A small segmentation model, trained from scratch.
Model: 7.33M parameters, 64-pixel images, encoder arch convmixer, encoder norm batchnorm, encoder activation relu, encoder patch size 8, encoder depths [18], encoder widths [128], decoder norm groupnorm, decoder activation leaky_relu, decoder widths [64, 128, 256, 256].
Data: trained on scattered letters and digits in many colours, 195000 training examples.
Rows from block 17 of the encoder of a small segmentation model, named by matrix and row number. Each number is 128 + 24 x the weight over its row's rms, rounded and kept within 0 to 255. All counts start at 0. Numbers have three digits each.
After each channel's rows are labels from the 100 images, of 14976, where the channel reaches its highest value: "colour at peak" is the nearest of a few named colours to the mean colour under the peak. Only what is clearly more common there than usual is listed. The data: scattered letters and digits in many colours. In brackets: how many of the 100, against the usual share in percent.
# pw: pointwise conv (encoder.blocks.17.pw.weight, 128x128x1x1), inputs 0-127

pw.69:124175155098130122125083119143137132098132121124124104099091138088144130132107128137124101143124138140079135129109131138125231099157098095129159137120152110159124105118143094141128078051187157118144115083095126118125128159137121117163131150105110129142138113137104159100107182119110143119127132117124166107117134126126108113143131132115137132129115124093123139074130134138125122089151
colour at peak: grey (41 vs 3.4)

pw.116:117180130132181105125109170121148125124141089175188093070113126096123121107108115194111103136160117123120141132123129107124159132144112151142117163148164148108112161120107146101138135092145143109122135132133148127126140190136141104124114115128137150116132145185151142113168142113141123126150101113134159086100162126155116142114116115143111161128144137086119129085112142188111139114160
colour at peak: brown (36 vs 13.2)

pw.11:112140126130140131126153185155173124140150118165124125148115115130134136133124114144119108156143141126103168113124111132152108138110118135118123153164119144131115135125137122155140117128089123124120122118142126130129132121162120125131155121139119122123133118119120138111132111104163143126143118128206144147142255153158133130143127126127121153122113132133133137140126130134113131109099
colour at peak: grey (39 vs 3.4)

pw.113:141124119144149143121174195149209135133158112148132122148101140134148138108143132160111141149126104118115186127133101160140115143098137126104118123145113129121128140169133139153122139117100120136106122127142150140129123117168129147140153123147124124137122112098126120118136121135169140124148134134242112122147222143139137122147127087116128178109141152137167137152135142120118142139118
colour at peak: grey (32 vs 3.4)

pw.115:108152132124179120124097130126134084114126155150191107082120118095113131103152127164131087149143129132128149095116147117130126125142153155172148177125150158116120153105117156122138114092120140097104127142093125129133142168128131098110127149145121134146157130228149138122149141126113121137144114122125117049128152099149148140139140123152142137129143128113104127096077129179128117092139
colour at peak: brown (35 vs 13.2)

pw.10:139136126129125116115143177132169135147143129159099124125116091119166127131102135166120116158128136117134159130154126149128113131092112127107124096148141152110126117136111120141125107094076108119129130131138175118147091134135092112091185123104127120114143150125123123103126095093183138112125127159205142106111241165165125123131096136149119123150120139119147135114135148123121152113094
colour at peak: grey (38 vs 3.4)

pw.39:157145085133121144136122157150170137114131142114133179138129126122118115126130108110120096177145101131089158135107124181136156107152134161146132187110160128182127131145117139147118120123134134120160140178166148115141133128126099105162147146131110100117133136080135152155124170118134155103143155115166086153111138118107134117235148118102127116110140108140142148124105144096144109134128
colour at peak: grey (34 vs 3.4)

pw.26:147146081141129144107118140143159146103142126136154152159061120144113138089126122121082100144160063125020154121085124138158137141118137137132106145122125126144151155127124152132075119127131123146130122117154120112128151129131109142152131111099073140091086118131154125133124111139129130125159137114133090107143140100126141095142121097089130146094140088147133172145090131126103110136127
colour at peak: grey (31 vs 3.4)

pw.100:123127132123110133131159183174153101182169106173104115132145076130167115128122126138123129170136140121102153137123144138124099113083141141122132114160127148110127110111118110147127134136086120116127136132137146130136146110156113090107174119102109070134117133141087130129123119098158132117128127145182113164143222184163103126111130135163116146161096133117136111131128150141136111108102
colour at peak: grey (37 vs 3.4)

pw.63:133128145134139126142098120134147136095147121133121118135125125122139133143151127120137108152119134160112164106111130179139233113156112120129145161105134119180148145118155118135129152121207159136229108102143116133104125117139149125167135143138129130147121108133122143134131177100086160160124146090115146128152136129089136141155119148113148124143124134099118149115109146111133127086160
colour at peak: brown (34 vs 13.2); grey (29 vs 3.4)

pw.77:144114133126117139104109126132135139087154126104117135137098124119119119128116138112109130163136137163137134114121125180147225128172123139126144189116123112174132118127108134114106144120187153148247125113138130145136140118128119151147137113133124140124107126119113163116119175102114159150135129110132133150141113121111098152191118115127146120099118142115129145151122156104142098112148
colour at peak: brown (33 vs 13.2); grey (25 vs 3.4)

pw.74:155135094123147131115126202150240148124152118144147138121112129140117126113130123156124104168128132139150190121132091156156120139110124148133122149143137146135116130147127123156133117140101116124121118168128139111164116126148112122118166114149152134105126129132142127107139102121174119125143125128225110130139201154158151121138129130134140174096140141118153148130111129117111135132107
colour at peak: grey (26 vs 3.4)

pw.102:148115124124113134142084128152126152096157111112104121131113117113124120138118137128161139177132132158113158107132105185130170112153112152120173192107100137125134160130121109092096142156152176107174136123139141133124146128127147128156154151152137122136084138119137170138142166112115203111124141096145119172153114141101135152186105131134147141119101095134118139135112176107150117098168
colour at peak: grey (34 vs 3.4)

pw.46:117146159100140104165155152137153112182129121197136105105119122109153091155111112153124099138128154132080137132130138106130088110110122112137116119181143149104137123109106121165156152114099119100112088146132147128132140163136148100138134144119158092141148131140098128144143138088166107157131127139152127105083159152185109146103115122168102135141103106074140121106085134161102107089130
colour at peak: grey (34 vs 3.4)

pw.3:111124154112097131139151163169150105166152135140083126140131086121159093125124126133130136180129151134120159119124137141127099114121132133126148114159112142121137113124106090122132114134091128112124130116145151142114128100174123122115183133117119085157094138131114144132104120073144170129141148151187108173120206201148096138150093150156153114171097120112135121143134155116137112117113
colour at peak: grey (29 vs 3.4)

pw.119:139144092125139130111132215168209134124157123157126132129101119121127110101129120131105124168131117116111175114115120139151127135113140133107116135145138127120137136119138123140127119100099117129141116133127133126143119136177102122137181132128123118124119118118122134120137124119173119125137124112249112123134231151144130115148147101127130160113131122128144136143111137134114148120096
colour at peak: grey (28 vs 3.4)

pw.19:160149132108132104145104144145161143082146123138134144115125127118125126140132118119113094163131124148084145142118120160147215105188116142163171179114167108160143137122120108130124150105176148107209100149131125118141121142136131096130128129113096121121106138123138160138136189080107143120153128117130119100114117102119115127160130116107108137106139101096118145100095155138125128099169
colour at peak: grey (36 vs 3.4)

pw.97:158139161150153159124136161152222143118163153128136129119083128135115116120161187136154135166150131119137215131134141213133165147122123096133126138109130138163118135154141176100098102104151143153142142134116126125130121166129150143125159103125138160141117119138129128147143117136125145124137173153151138117142151128119125108181155124126142130115128148160141152117129143111132146146111
colour at peak: grey (31 vs 3.4)

pw.123:147128160123122137095219130111147123223126125172111119131107129129140141135134107171132139130126133091103117102095154108129086107113134131141089117163117171094138100144117164146133110111120103139150121102138129158133135102135101113089120131101119114121095103104120123109142097123149109144124111214137118131104158128164117158111140119175115138127123107131128139152136127135090144127150
colour at peak: brown (35 vs 13.2)